Rows from block 7 of the fusion encoder of a small audio-text matching model, named by matrix and row number. Rows with one number belong to one neuron. Each number is 500 + 50 x the weight over its row's rms, rounded and kept within 0 to 999. All counts start at 0. Numbers have three digits each.
After each neuron's rows are labels from the 100 texts, of 14976, where the neuron reaches its highest value: "tokens" is the input token at the peak. Only what is clearly more common there than usual is listed. The data: struck, bounced, scraped and rolled objects made by modal synthesis.
# fc1: MLP up (fusion_encoder.blocks.7.mlp.fc1.weight, 768x256), inputs 0-127
# fc2: MLP down (fusion_encoder.blocks.7.mlp.fc2.weight, 256x768, transposed), outputs 0-127

fc1.299:546529490582494538553451474497396520433509502456505483420408521544506474470462510535539562410420537444520555456544538541501476501425503497451501517484414397496497431464484567420526442424504469450573543519603563580451472503525562460509456538479558557497415491555452436543519474442442490440630454540448456464463453414552485528502549514518447494577527584586458529456605509570491561463520
fc2.299:449468465470472434533547468435515517479520435525507441540478444611589516465507581496512491515556451493484359511428502366479402494472520516496582498560509561497574510408484432509549485451579544538426460546571432443493532460483464476395427505589498427424542495461461553518454450531536507499428570516393587529527567570527522475422538431479546605476441465386485444514449418548496473544420
tokens: "d"

fc1.172:463511493494480486526513498395467452546585542577493470387430457594561495562573471512501534565511517515604514546501553591558459494461529477575451453527535537495443454503471503518485507507512504555452540519523504427570417532476476572483539514468599608454555476531522531441556463503481436491504490558548489512495366600449499403487473478491501535509583520527530486443541511549495498474530
fc2.172:477501492549438594514529544567497534497503516462430512593544489507568466452515527500557512495511563536505457501498529413474484448473476484501552541449477445442493496495456560469476496499454421442502508534563469495391544439532514550512495528487518512537372586470486461514538520480567502409516542427455462467500537458488376550639445542445508502444433528429471446511498573439539518527482
tokens: "b"

fc1.528:492564568499467558487437458438507516504612443423448517452519516494424463522557513416531552511532456597586503552559644528457499484466490546487515567517479495539500491427619484535499359592488524646556517534518487433576529507554453422554507487489503468520498556453540491468478525556502509497498448547456444494486524474487493527499465623522411527485552496509459546488507469552542525573452
fc2.528:443500514500528408548519544481400487410500429515517521557430454550542378514487526423518448426514557428420615518482457432620493513542442453503481560425522490428436548480490453545515509456414461453450518522534487532447555507535535561548564609565536498560414515474491471476590493523448515525556562455473548581485532413417526483516438437547523487546555546479511427468484531518514524435533
tokens: "g"

fc1.731:527518564545520538521462451552391525526453545626477568614506502480436510488470469532586406532562529470485531470411497528521454465422454465389532496591516547500472405572346544539532480515463533583414454504508523473575470555482500565463487459499506490477597532518554546489544435443590491527496415504532508467525592515445567564470428545488570500557505456570457513548435468543410425520433
fc2.731:491542514655498499527457545492595535515401533443454512490497470508472433430554506481539451527519524518404515485451415504517416468460600478468534517422540501535525432508438584554569468485518537576478530464401483502501483421489542503536514484501402424538588549554571549534409465495588460376544493510537449503500506499515496471485536484413614389552435430515454440532559500586392440444447
tokens: "e"

fc1.574:503568539452530545538540487554545480474486538559512565456474598499440470457461438447600459484467619476470583528607479545570533455443484488485574542526591546467437482543454588490543429603462575560521589511450464539528549530498495452550526366530451573553458566422501485443515445449429413482541572546483570430540496434427635484501549516513490447490445594450501509532540578486444575499534
fc2.574:468472538486504459530543561445575524546517497580543431543542549499486491565523542521516481500482572493469421515534537457450431532501500537504488591463537508528598533467593483543454427470564481502482514421502553575400475521562470531588472650479482507461490436528465511546493436447578505400438463520514527631457430647537530472416447480450493421423490395415441514532490526544472543407508
tokens: "e"

fc1.45:524531531573512522472495482450528558547519385367500534521483406571482552567446465570384421483568488504599429490520465492514574502483632562534548430458486506516492438516455493432576489527499520513572523470516514546517500500531507502560544539399510503566524406491469507513353595595450473481503527559501522504549497509482551445531541583486431445476439526581547543514571457535496532468480
fc2.45:422500403460474473484557453506456500558497557514542472486449482493509496468512512455519540546507585470468490391485550551580523529570485449511554457532469527522547526387560461535441512379447555527452529544512478471566497510468462490380562433519466537405485489566504505444598413461571528579449549545462522552474450482526520512520504386477528562489542445499480516519483492528538595455446
tokens: "n"

fc1.159:528537566473509495529452527489476466389474549651436553476525564521535420453471545567497476524475547480491566445508501546641479461478567475507408565372504565480585526418459465562545460436519551576431538435442512492466533523569493499436413457476456428577531545572531593533512460470494490521485510451416489519487497535482520421460506511483474536492542657456473469575462575427475491481453
fc2.159:512472503497529504462509565585442596614520482434443471505528539422431526558480427429444508484413423458481458556521501461472482534491470547468483512570479408588389519517604570499536582530489470465555566509476458503473457502484584493518552511477528545518453508449429462581478539471493491508520466491490496409431432453497440564444495488476494502512495394472498528473528532531539514493493
tokens: "e"

fc1.373:522577566617488526411480545478423452559441573498437501531557485516530489511461535508472489421548486447507533458474473560541462491535503484413464552479587478590534528632531502585493377432448566432429503409433425499484532502526498497406480535511419538588550509542523521547491507407514385478497508495508440488434480494511432471558410512460504497569505532513491494449510387461497535480510
fc2.373:484471502494401506536506460547482449581498488522544538505479454537463472417507515584507482469465548529499562457473483514498542548501540466539520411454583467471497512554500509508527539475449417503415454443492549503447474489439428598511445485615406456502550478520522426511459457515491508558513475492526501479539445554550521499408495499549475535472588438505383525479605548543482442566509
tokens: "n"

fc1.591:520435536412469549473571454477485481565457624592468501566490517493433451483454527506526536347512524568585467466514490472480517535593503365577466602517436498528470635510452476433467448496491478461426502498534483534461534495557455477526524524553508477578455519426552519536495480513433640538442472451472430519449418430495538520514507595621583498486509480472464474553431534456515524478490
fc2.591:412564474554470443482399508552492450386517426437505434476536476475497519555503518470453478584502522527464521507488582553540556475479531569489488438516472529593465428516506550577491486519589607588524522536519496457547485511494476516482538491404516479458425485563453471436434532451496546473491584574562478573536531546462574502514399483465459422455540561459482531448522495509529493557480
tokens: "g"; "l"

fc1.51:457456460424516503568475484531549493617503510536422534557551409527596495548518510570531518526430515423449468530466428437456509474473543566595521596568573498478593419517425505458463510479484453525472501482587519495474518504429606513466475547468519495494488427562587503523544441532579447523522465490569545445539521458468414524472450495515499498489516469562558535499427464496487477532538
fc2.51:499448480486484542458467448477428471462444568442512407483516543469496501507477529499516515419471501564505449571422478466481500538454565467485488416535586455453493528521461439493518520521536452503408505500476472525580592509587548523434483472588512611461533364504410543391508585555345508493404550533529455473566537544558507414561556486401523478504377556498533445560490550438410566511539
tokens: "b"

fc1.521:427442569420484555491441519500475530540483524640478468497480547428493447563559443512566507542398483500345552582579390547501491566548515503463527458399529502535532559484471515402422551487579429539589465505482529482467454465448426503508546554432529484499391449539591519448573535572563446576550437471435452555606522531578485479443520474597582526502561548487427452533511554498466455436475
fc2.521:478488529371480558486482487468479438468481503508621456465484574426468523473524499562474443529479478479520440474472493527484520569547476519408465479533409462553509420547485537463482463475553559510596526491541586564552466412545477514557503445425507514491508564580514501512443597503606511508481527545464453478500462527456515515460629473481518474572408470530488478552517554450465517499480
tokens: "o"

fc1.290:670555457524534505458469471482458556554469561514537559507560538619475443547493447457551395460624595515516545527519527569491485456381432449409539477513560478485481494500393449580493455492572540549404496486452443430539534579533526503386473511489400469548594491454546464462498478496482517568559489566545449423521483487500478496424475579469505534601498490554530535499424454611539595537481
fc2.290:440555530606512547431487530438555532513535368489402524468440440472439523474506464632539484512484471446456466461460423527543482519522530531489434552386600536520497451551470514549527448473491494537531485477445531506554536531493414540568491460488469467567595429543591511510426473445546498430431536490472426509518513532421508433493525516425550477503491390505436427547556503556429474508444
tokens: "e"

fc1.584:449479501496586547487498469470544549562479455535504459472435523497453491494489388398589556501482478595540494484585521509458474466567478416469592523585532455479516436491477548530644502426492532558573582564539516517447474581525448528440493473512607485455556433555560516452514598473585537495472585591453473480458572521525487550432585486487523468443498483566485542593521537456602529515494
fc2.584:555539463504435496476480616522461525532466565467506444508580388465508472500535537574545442523468438475507488451500599490480367515476457513500499480429462515561486457544498469353446533619586540560589565493432459565606471471477474412567452471530432529497536544509501560466422474551538449451493457516485519450435437495477458485501505523589533491443527459570513471510479481552522409572432
tokens: "l"; "w"

fc1.312:393488384528467419476552491554497589465513500463558582478509432459469422544492589531392434459500468477553531500445498509549506556566429545472534458524516493499477511527535498501484610557476526440439480552374485441577483479473502542545495604574504499430525545551514430453453524476567496401499568512474523457499542427510477532575490448474580460449447403469579444525594555571510525547553
fc2.312:490520578530494522458513483500501433487440505520513522502498560602566547437494458483513503545522456524577497519590423534496419534498555537546530541482492495460524525413534439499508515432471454458563586411476580518467472506531493516489554519434464477468477411472442465493450522493402536500519471476419406480491518614438527418565520632548473534447528545510538579469480393483512525450525
tokens: "s"; "v"

fc1.357:487461523350524503461463508493454492485487520599493480525505574473449478509546443550514557524430488459389532486549441492543505479454440511484534451456502511591539559474486557391428501544499482571599444568540523511443532485512430447473511548429511542491425495443565529465533476537611402533544538483479433562578532496503516439474469556496576477506484507463495459475508568524454527461434
fc2.357:515537523423538561496574577553454472526490489489603533544598526441482482573477538502453445513502519533548475526446578563549487558540516518450478451474492461547440450544488547493510467545559533524624542512500588514568500479510467565507560446503514507503409516494483523532431502560520516419549493580603531551466555539521479507413587435559618435531393407515483440507543525515523572561463
tokens: "o"

fc1.614:515400428471428402473480406518541461594628432434458643538492516544498491530492494569396460482456489470580515509438369497433552556481573495644454511534567632433525528531549522442524577471511426498459475468418535514424542490498517471458524595488480455490547512433530526511492452489498469441428451467545563541534483553515449575507530563482556490483579568443476457449519552544454489502535
fc2.614:475504529459534581535479572489499572546412527548413474518541512418612520523395496461526487466561426422473532520536590501581539464527477497513534569505556466524568419519406435482450464541399455484500445491568487507484519505492500469584444494589458498486451464514565524523503527567461491494476550520415468487443531445517442480511488549455473556454486552451535532601613502533580529566554
tokens: "b"; "p"; "w"

fc1.424:523519580555495543476419454561450521564577555509444495568408488497457474516512429487465519474570465530572516455569524513546488486487457472539479474383591467435541518480475514547556489475507567498458485505422469447530512497566431553512501523529538488448562430424532480464476638567433610531557499546509534515349430443494433513541534528457527465472463492550487517503534485512508490465598
fc2.424:477426495495481517469543497462474569542469455473478513491458518485588587447517465545483484570428502448517483494539498500526454494496500481562536381474465573367492357547542535488519451454479438476571481540457503458480464432536416475547556555541568588435514409496446536553480623563476552483485489479541410541364437502607297492498545439522423497474516570558442480468450516537539505519384
tokens: "n"

fc1.636:497407411519475550501476560514515503511491490465455416462582497506523563442440533442508564467475490584493496433501472510542563470482467359530472437491538472493467483574479600497572528421473524488525546528466461491456495504470452589540518458515478492534511489637551485492465522472485509619474589513546505469507521461491532559413558525433569510404448650479411416494531421453539480496568
fc2.636:574498539485519508473429447479446548509461566590415503479440503471488518470440532416529511438474576565541578485581519501391448402516516565539404553598511566506495556465421450442481492542524430486516487455526479498559494482496520565449494582545514550454624424475449503496545484488463471483531513487530438473557516461531484467357519476616403527596385489498490473516479498456439532584409
tokens: "r"

fc1.715:532523488537446455528495558503457524553536536549466517528512540478532454467482556447487518435545525485624647527481525568596447422569473515441477552549466494549505501568577553573510397502464506459535476536438467443585471424545467559468484468458492609547493558651501467481503486481449515453508495455405433562520463488512449503492475405505482386547469496515561574478499501524538521507463
fc2.715:411548455480506476488515511442515469515408441457535503530526446488412506503425542453512583534453508653500442516428558431483465489495491454528514497475629487477440556477478532549522527451446529454459445501461554574462501490506497497459570430533538423567472406493532561445468479562448418466528538521453569482513454600541474584542525551444522484491557455583390458602547472458558455542473
tokens: "r"

fc1.148:471460516503418450525548467536585472510517554420497453547469486528483521564485526421549553467526421582480465487464454530517540596552451518489461541453520530612492530554600541553467493586556488515484524491516494547475420428409551507509510531498532414475478465590543398471446518505384422574506516581460512504531588343458604519498511581521467435445463535525478505526534502386540537433520
fc2.148:522519536499473446562505573506560523494522530564517521456577466609489465440385487486486513473429528453568544463550537465552506438485476485439597459489555447490558429525519526544498475472508578483517481447433509524551511550540455519489574612439398522475461511502414463484464479502486413423426470507431601471503415511526516505528398438472584445471541503516506421491504505547493463588569
tokens: "s"; "r"

fc1.223:460477477508561375553554500540576508461430524481503499530579468531473548404578460491444565491476493474467492510547486540451477406490570582461573416399503511532488545625478513436471503477570516548464487475561523439521577479440513433486522567476498464457534521461501450555348527419450381543459550505568535465477466433512558471490530475490502498414425498454448535450500466470504529474451
fc2.223:508507557446405502516472376476496521528443460536517616551477471455448423436476430545489507563504573504519584463575520462510405493452442383505559465455534574467493539431448535558557464528548521485563452493403498527422524484568497500500558411540527562565407491562469476531478534540509535482471534494542518504568406463559439468629623463548525503435493446489508509554468513609535415505521
tokens: "s"

fc1.93:481483521486579469419510524433495393549566495633514497521550466508457544421594439502634509489504514599572487436579490492430464391456438536550497493432397568479443418551451503575485548540492521586544505484523466498553512464507531462630474546501456524450552541523516564481471537539496535540605558513468514441500485489424529574480488463461477473451408543499439483596519530414470495502459
fc2.93:463532525545566594469539396605525499455476498470547429563476459417575529522474466518410520478500446472533513486477481449502564543478524573501505497489483520599608469540432489479611505449554520418581528514456412522411464516497470511433495417539462483606508404571488508512572479474472537615495436462547525420566603444537559460516480529400500434511622467481458510448515477482500466424588
tokens: "l"

fc1.477:433452480467387491522437522611478478501556566563415489516543411580453487461453507564569456479476587520581431554511463564490502435467540443558524556441554567531567563580513503490485564495391447496479454489471483563486536509477489527494618549502494498468430468555471524479515487486499444539517440406526544527605443512466467580381599488523562454471485624471534503585487455497480475508533
fc2.477:587571574571552437503485491419515517502535585470492481523545551432527554508423451487476580436569505489366626516517514384460515483451491528523547495526647438447572528525480541555490503511542451503500529553499530481502487520490580515547510476530486522533567537461469506542433433494474618370496562434561545502486566481564477431529468486453461554560537412498469564431454525524526535499577
tokens: "b"

fc1.217:507484466488586563475570468488594480517567434427540476476492520485509499498474432575508560568538456478534465480563550568535520563490452452494444457533552422444406553383427507518515478458493541510310442532617521506493600499529422518399481499461514483465465427509529495426573455518483506449572473430534405496568464513527528456464603524444460552567517454565571578476427484492480501509547
fc2.217:458505475451380569433434547567440523500499524478454526439491542432521493511486531407513600456493526529481489499420546508458535551405488507499525569477460526463534384518504466424489498474549460473563500499489546505487489428432541520648466455560505487448546610476493445611508541527652530553522444607511535475529470458501495453505503465536542489442481562392543491531658483496517492527443
tokens: "g"; "l"

fc1.197:446419482533435477584489438452511515485502420524497598489510506556484479500599551498505535589495564458477423517516414546593571571462444566551512504455590534497383532458462527496467488491607486449459510530509498401562594565448545483543446534539455484384538510527542499468453506558430490467544494482472517508509556476540444536524515554421631508515437517490430485488501509481529409481564
fc2.197:535582538535483506492537545583483514528531464555568498521554459487554524438523482523519505595546366559497457542547530565466426410501439533474543558504430579474533570486525443436532551460457594529470504448476521554576582453464477557595470556459526497538503514534506472475540543451418454448464479557434449635504465520492579452547489526465411483527493526414481532490411459550536470513452
tokens: "s"

fc1.382:470540479555653434464490506498548528512496451404590465467448487415519456429448426503446455553494475477451575579478446521472562556470552510470579535500471488556618447544578472526515449407563521518523480524418600514479500452453540451520533474421498561539496389523408557455520488510561559555369576544547468508537510447545465452538451471511443550481551527574467520639507485497496452516505
fc2.382:540528537440452521447521444546529440517521580404519517497556473540467484457598579468570550441458499499485508477412471609483520587537465495561498429487500545515500441482514505503434504586451473541540498440608540591478540446572469459551462607497554455518547638478559463450379403450537495524611483408475434441453466528414484514526496557570449505519503515560496556501546461442545510533443
tokens: "d"

fc1.340:566562496557542491529429434504432480563457594533428555516540465435525489460515525564574418531519506461440528523441460537543454423375401482415513430522506507537483428579393548600449476547477533539404495479535516444613453595480532568486441478510475539524551575512486541539506430381601469449450388522492529450493512527430518523498338538508585501545446516551505479476480519563491403472409
fc2.340:531510537689516468421402533446529505565430487420488557500427518503451523416514530548565459487536538512437604572448503487472425529589577384458504555494570486536540426558433485616568518482482520597524513494416504438505521548528592490486493467547423485443634522554583454463404490513541463477504562513514427454511574540520429494473470556516624491517481447500484447538537521544414369512449
tokens: "e"

fc1.699:494569404466535485589552492506529463558539538570481547492488562543386455455485473424392521400587427487529478543480481458504576420471503460576529554451517521432584460442430443606430476509544501554448531532485470512553547529533489575472455562449456484514585453408462578506512453581544551444517472483449595428494530552473509422505528534526534483433433483413519525529565492499412522476506
fc2.699:501425427543518513508452537578433417411509469450488421471493480459569546507458565589561500491451555514428489498444511569505542518511520492410512440538524471433450488513528588459544468601466462433465431470466471538464326546503529473517545524533511519501455517524582496579495471517487435575512501481623472503527419473555559489524433516544410512539540420549520552443530453568451439488460
tokens: "l"

fc1.171:424566565504446560506637458481382506520538565549538654503483532487517583485526560541482404522528492479544540503479477545539503488460417486467457442584486491482551473521486454544522501512526511471443469500534496483696562521528456635562397479484463484489558489479500519531464518505582478384504522467488557537442462473451521404490476471559517535498498524546505517449519477539537439452515
fc2.171:521437489546518504446459493501469509567375581543460514513480485600491469467434409568614519505491535471610510454590530492462413605501522504504430503383527564577485492528402537493427602452443586541436539490485496519480535501517511440465485501562473444478560462501503487431452553553496505537512419529519459393508527522570467498541509522516509494532434480502425443485527397668492441593390
tokens: "e"

fc1.331:393570531616549505541513566484465572554490460449568512493522500465543520522439507519378521474495467449556568473479574477507512493499532506501488442623397496542508387508388515509563498519478573531527452456504508571528467406581480507401541500415498492510449489503577572548489522501544481477437454549515526416555527520532516503580521509548531557498454572472468454442568504492527534431467
fc2.331:539592512485541513574529502599514446430592482555462474494554474535428478476550416483556412559570421528416500550425551464480426454448483455546496461466502476488428563528600495456442547496441450417515507488393426507592499624400525472480579493489531548529584489507447343469555462463463522510491593508465543433531548511507532534404543473507501429470552475409494517497478503620418464526578
tokens: "e"; "l"

fc1.568:411429546455459527566491488461551489567538538464447524563502487626550499502443491471517494485566429516493444539453491502514482512485488466617433623554579512458544515474577456535518528520488409473481492621461496591460463468611466559419423580548467535499582486518391572560579462536518537442468453484518592514492465527454445503485439496545522448414424500505587500492572535515465527507433
fc2.568:574503445494438508487385489486501477497447486517390448536473530457532490485414539558579570434449523416457484453594434497547497487545456604467547390462570521538477488513488474421483528480535522549447531498461451469486548491510554422513514497557518443468468470592572505474519479588492451484487470437543407448480478439512512519529549415467466534562402483472476518563483436496491498541612
tokens: "b"; "w"

fc1.408:432469493509452383570624554480574535434478485428468528544545439519501448475589480515429530501415483517487531511379507497519515402523483537461545433440564495481434571472552500540445482451493542481558508442472479494564560493413494475481489500470519496433452551422482459454434493477436432495489540487484495545452500361548461468529592415451556467500566459495521477406488434481558512554541
fc2.408:497530565417480494456425379504462416591505512556494550530480540538534599494466443520497569503514515502465471582475579543461585556565482515591527505485462559458525506534460488532448330450531534580521499473508490506411597536492504401442462575444475476570506523553580532464377431541495475595505582524519587530491521484431498442499513498517521550554487522651554567547535545531490482427458
tokens: "s"; "v"

fc1.117:528512532475421457470515488521517471484490557561495558553499520514630414408555535604459560445580460481566556586492477557550550601456455535489490517480489462516451486487504521530575545417442509450383492495480461443602568474523490644528465486506464466468508505547477484534523629476440536395515557321399481530460558463487527457505525505458501514568442470468486500471528481488525425569510
fc2.117:392551515472477590455514469554476496438513446457479484559496513348417473448523492531479459530446504464482471561537528553505502485596594541545570526612519496518498509461468465532610470451521492626526582510531396412509426451528481465377534467484580611513545483470460477463533506488540449503543474523518496529553536577540525510469468499521490552492532558540438585479555428534505519486462
tokens: "l"

fc1.550:515461547415375475436494465525441532474502484490528622489485493500613454416510507686443530526541469478549541518412482528460531536531494508473486529490469539479552484513522467496432481497496454441490462523477529511522568444482520538625414464563512577421474477612511492482554497489522451484445471491429490468376481514600362428593516507582494557508495501574571490488470432483497456538493
fc2.550:414562483540508405641509569512587516477547382441404440485534525431513573440395548519505498499510537538376516572429553479526497475490540469495513475474525521487535491438487504547496495427516410451491422492507579532516553535473556411449470497382480398591541485424488568533454423517500575451476487471549461538528501517507517522476418413414495506514543453541461484556520551531606500553433
tokens: "d"

fc1.189:534546530508539580512527551480551479511493480636572555536563617541524568425471404475508506530548492497523523456605485603471415478449425589572518477558428508498507415486460426543559513522493541577578477534511478555579565483540514513535412439454442504482529422462518539493517539515528542485604571483417447450462588500500539497509468483444531516369446532486456528539423532446561430444531
fc2.189:507483428549502488386474524587463483525470462505493396453495402450544500551527644477538504434426522451525408503460490441533540510511630531456524454483471486395453487530551504414499581440564532436511535475448522528400496479470481465535523457476526540419614480589456476509527498525475489546505536481502505407538436492609516509477577455566486581599526499488554640560529478540584485512494
tokens: "l"

fc1.489:513467592499502517536447516583394501498562591519493430473519488559507473458392596475496587423524496516511449534481474484447460450523514489514484510464530502457474483543490538522522551477481429503471466514468476522524480407503517608480547532479492582552478396579442513601532485441566412460493585452571489557586446529516437515502474433543457506499460458502575423584400360534519536613443
fc2.489:453513513487504436508472448568555470402434463554500457503541503522579561485467483540393487467507584451507527561477541443512642492475519537568543540505590566448505469524526561424479444438430433535499463525479478571369483542478470544528503451479569546491555497462589575476495436516511557533600419493543453471538581522512483506462455441540554581471502501554447596455554599468497515523569
tokens: "b"

fc1.10:524432473460412453534468466454488489503452540452486634542524449511541467537458510544441401463554490483526558632388505473503608527550514507519426530548498446426608525450568458531455492491505438489429483441484437565478497513544522552483456478517549563441616544507496469533518469470542552459436477411501511442449498475457431461546528529495507513511559398401506525439526578529435500539505
fc2.10:464437471427478459527536476526586428511464463483513466485543479480530495506510511465523583471553562465526436504473507498449384550475441529530486468433559510489430530528363590480505548455411480412449549536473547524507481490467496509528632539494434408504484490456540491499441503573438454464557393571400491470527547493520475514481566487490517502485481580522486439605621447523599531502514
tokens: "l"; "w"

fc1.547:604476555544469455483485465491470458545599578470496552506473482493486512459462513527477515554653535514596473511521476460584426505532505520535481445414628526428617518467443513508564435383427494463382486445465544469438516515500515527540454543557485560480557389479484456471459551543465510435512514485606506529460491520466432551551508451491499533554490462518391546505481484503502466442547
fc2.547:533450466580395498522438494531446537565464452481497535497512459478529464485538465540442576501489466534483470511591577538452529487502582432487509489533477513465390538452490514480470503483581553506502544568465436483578424522516511474525590467480480482441426530512537566507552553612505554513476437468418441542431507428570485456432478560490528452533508591478497419438579537610561452387502
tokens: "n"

fc1.767:485447458576519512577538518540586551496532417481534490498534531494499511451479490509498475462458468564507505603500589588562494567663492505498469433486477453481519439494580432495537613496500528616486522528398506515540509497547458584529515481498456472381490541497457447526403530530601536392480514498375587457472485460537429504562575505464536546438405488516500513490565505511495508566469
fc2.767:461497546443522484481538506452440500521460490465511519492527499440570517507472462474539478467483490420572525388433435416521507447488565474533505549539509572507487539471475453604423459480507537533549495473536567403511496520519508374510568565471558519591498473591505476514452529458396456528467545509523465559521488487533559435519438532542452522456634531548490609535566441558549516478466
tokens: "r"

fc1.433:506540594407453468524410481574488529477547429504474573541462559424548564434395507500404532486542501482550552476423464535527481487684497501454438485452437562575575557438495538466468433416503446550472499560555475536451571482492513470455518468507485477520550523392561474512484527548477436472425365524528467511512490502506459587477524555625500578450551501434519399534524532506457495561456
fc2.433:506543443541561430511558496521518555458527503415469374471447480559564499528492513549503483518578448454502513507452669547556639535547483524459522449472455488496464486477601457474595499538412486456417465478607474454492547567531485477513419423505561499544426529561402463509528518472496545552552570461536505529435407502471494515576634461489501538525533372558509592408444415495500540521544
tokens: "d"; "m"

fc1.95:447447461423490409565604423452511466426521511477523563541530500568434454585488479496457435525566528490568502545493460482520544498507455549527500562460501591527518515521541423451503507429504483523481524496462492588492528449504549465539468605454541562518556397492509484526500569456470506413471455466472517378545514489531435499505492421495539488551421541518462515458505573551480542536525
fc2.95:495491480453453541444475477493548461519438539487428517442439457454541407423580513480480510470520399562386465552427517510503437449478532526501471520537543466459490479574398531564491480505455448504534489525549463493515483532520530549548505494490463468475519589563503572395469474549389448558556544453526563496505541550536604425495539567438501519486556489497517553563485456503521479486493
tokens: "l"; "s"

fc1.294:455447468523585554484515534492544602516513397458560498456504538420544479504543448453472441470479418511539479502517574508506503434554550422517485498569581469494495479462553450557546557442508522574545504553396560497545463453540400565513566540434493460551520506506453547513504507445537551392427525555393469503450521438561487471570441384530575557433445505447604532478587502489553584559403
fc2.294:503477469525413504502449492485416491412464555511448497438571573577564468457384532484554527500384484524531459428496485411447516543488482480459461441492442479439511522558495549484536531494510507478542504478512415473495457562578550502561526524490482395414467558534560455492478459493534429541539500434542479469484566503599502516498568520553516429465521449547445499450537567457425479494495
tokens: "b"; "m"

fc1.173:546507477487560456525479546496513460454514509502428532595499552554564514502494447506488496530527455425545619553457543502556537458479544472496466453507503598467531518501522478567528479528489530498390486465461543463599541506499469497539556418433424562460499423569470520548583496532472555510556480456472570532481460411509487404533527513444517452485543448523444613479488542531500511417487
fc2.173:428501652523419576467554518507479587436500559486548550416463449456574491524536563462500470423546465517639514551473501531501430589482448512520499491514497457408436463607571549483475489452504475545588574457476487567463539481550487485522447526515531442558492526472518434497442524475477518505520545523433472442461560466465515541427453499489529623497480546542534509463496541569657416531466
tokens: "s"; "l"

fc1.682:573438486474367468493413483494464524530569516455519560579496545496594546467467606508428533503554483510534467629492501555469488478492575475395475554532479522529505501471517446538474484500511531475407418545558517520476462447498476512633507543535558456392456536550494486500538519498419449499463482527503410467486466531578389563459499497492404587564591541471479558492511556510540487551544
fc2.682:446566454505509413467614559519590482510471422460463515411608548469522461385565552495602505484540473482459548508455570460480539472447513492537493466544483518538483349427479541384556505518409463524534552509596462516472459520507517545491460477507447473512523592436463560426492495486508569498454497496507551542565472474463452487547513446574489464499496433565511575495504475523491503552539
tokens: "d"

fc1.436:507425516567401494446396460530498478456480465497471588545475501510537492506471527537599618487530542523465439474486487460586489526535620444504504547389646436507588501441430542536598467433482389479451455421564442501424541508449469489488542529528464456611524431505552547500471544547500551532487545444550397520521466557502452504511437404507530531545518565368460443528464468496446530487503
fc2.436:544475455511497492524507584586497582548523492519483484461535517489490473583481499522355487504446466390473473449528538487551499575520532589454498452487393480535403601460477451484477440577463505482497511479530388443544484444563519498517471465457525526407449510471534509532477529458557548629543493556467548498525542523488498636461640503496431470513489422464506552406492456496481517433453
tokens: "n"

fc1.269:556501542437516540363476485524486373478496512612493522563464538487548511447521455521492478548510553564512505436554460476565475483419443519556538444433565441460518481435459443409519506538502621517489471516438419424508599501475521505536467512463572506480558477499513458408466535579545556560518632445511433472479490539509601474510480473489448515404515527485416500490463558484506424442558
fc2.269:488533479511514468490525504543416600545533496452514437410558461531525546483445569610474508596469484354474484461465561478503551412514551529473594507552444498479493502578434509558503430480382495473502574560536524566531339402419418419522445466410483454468486506457440508494466537450473407515509522478428526501484528435631446481337537517576529491537465495519554499511527566500539476545429
tokens: "n"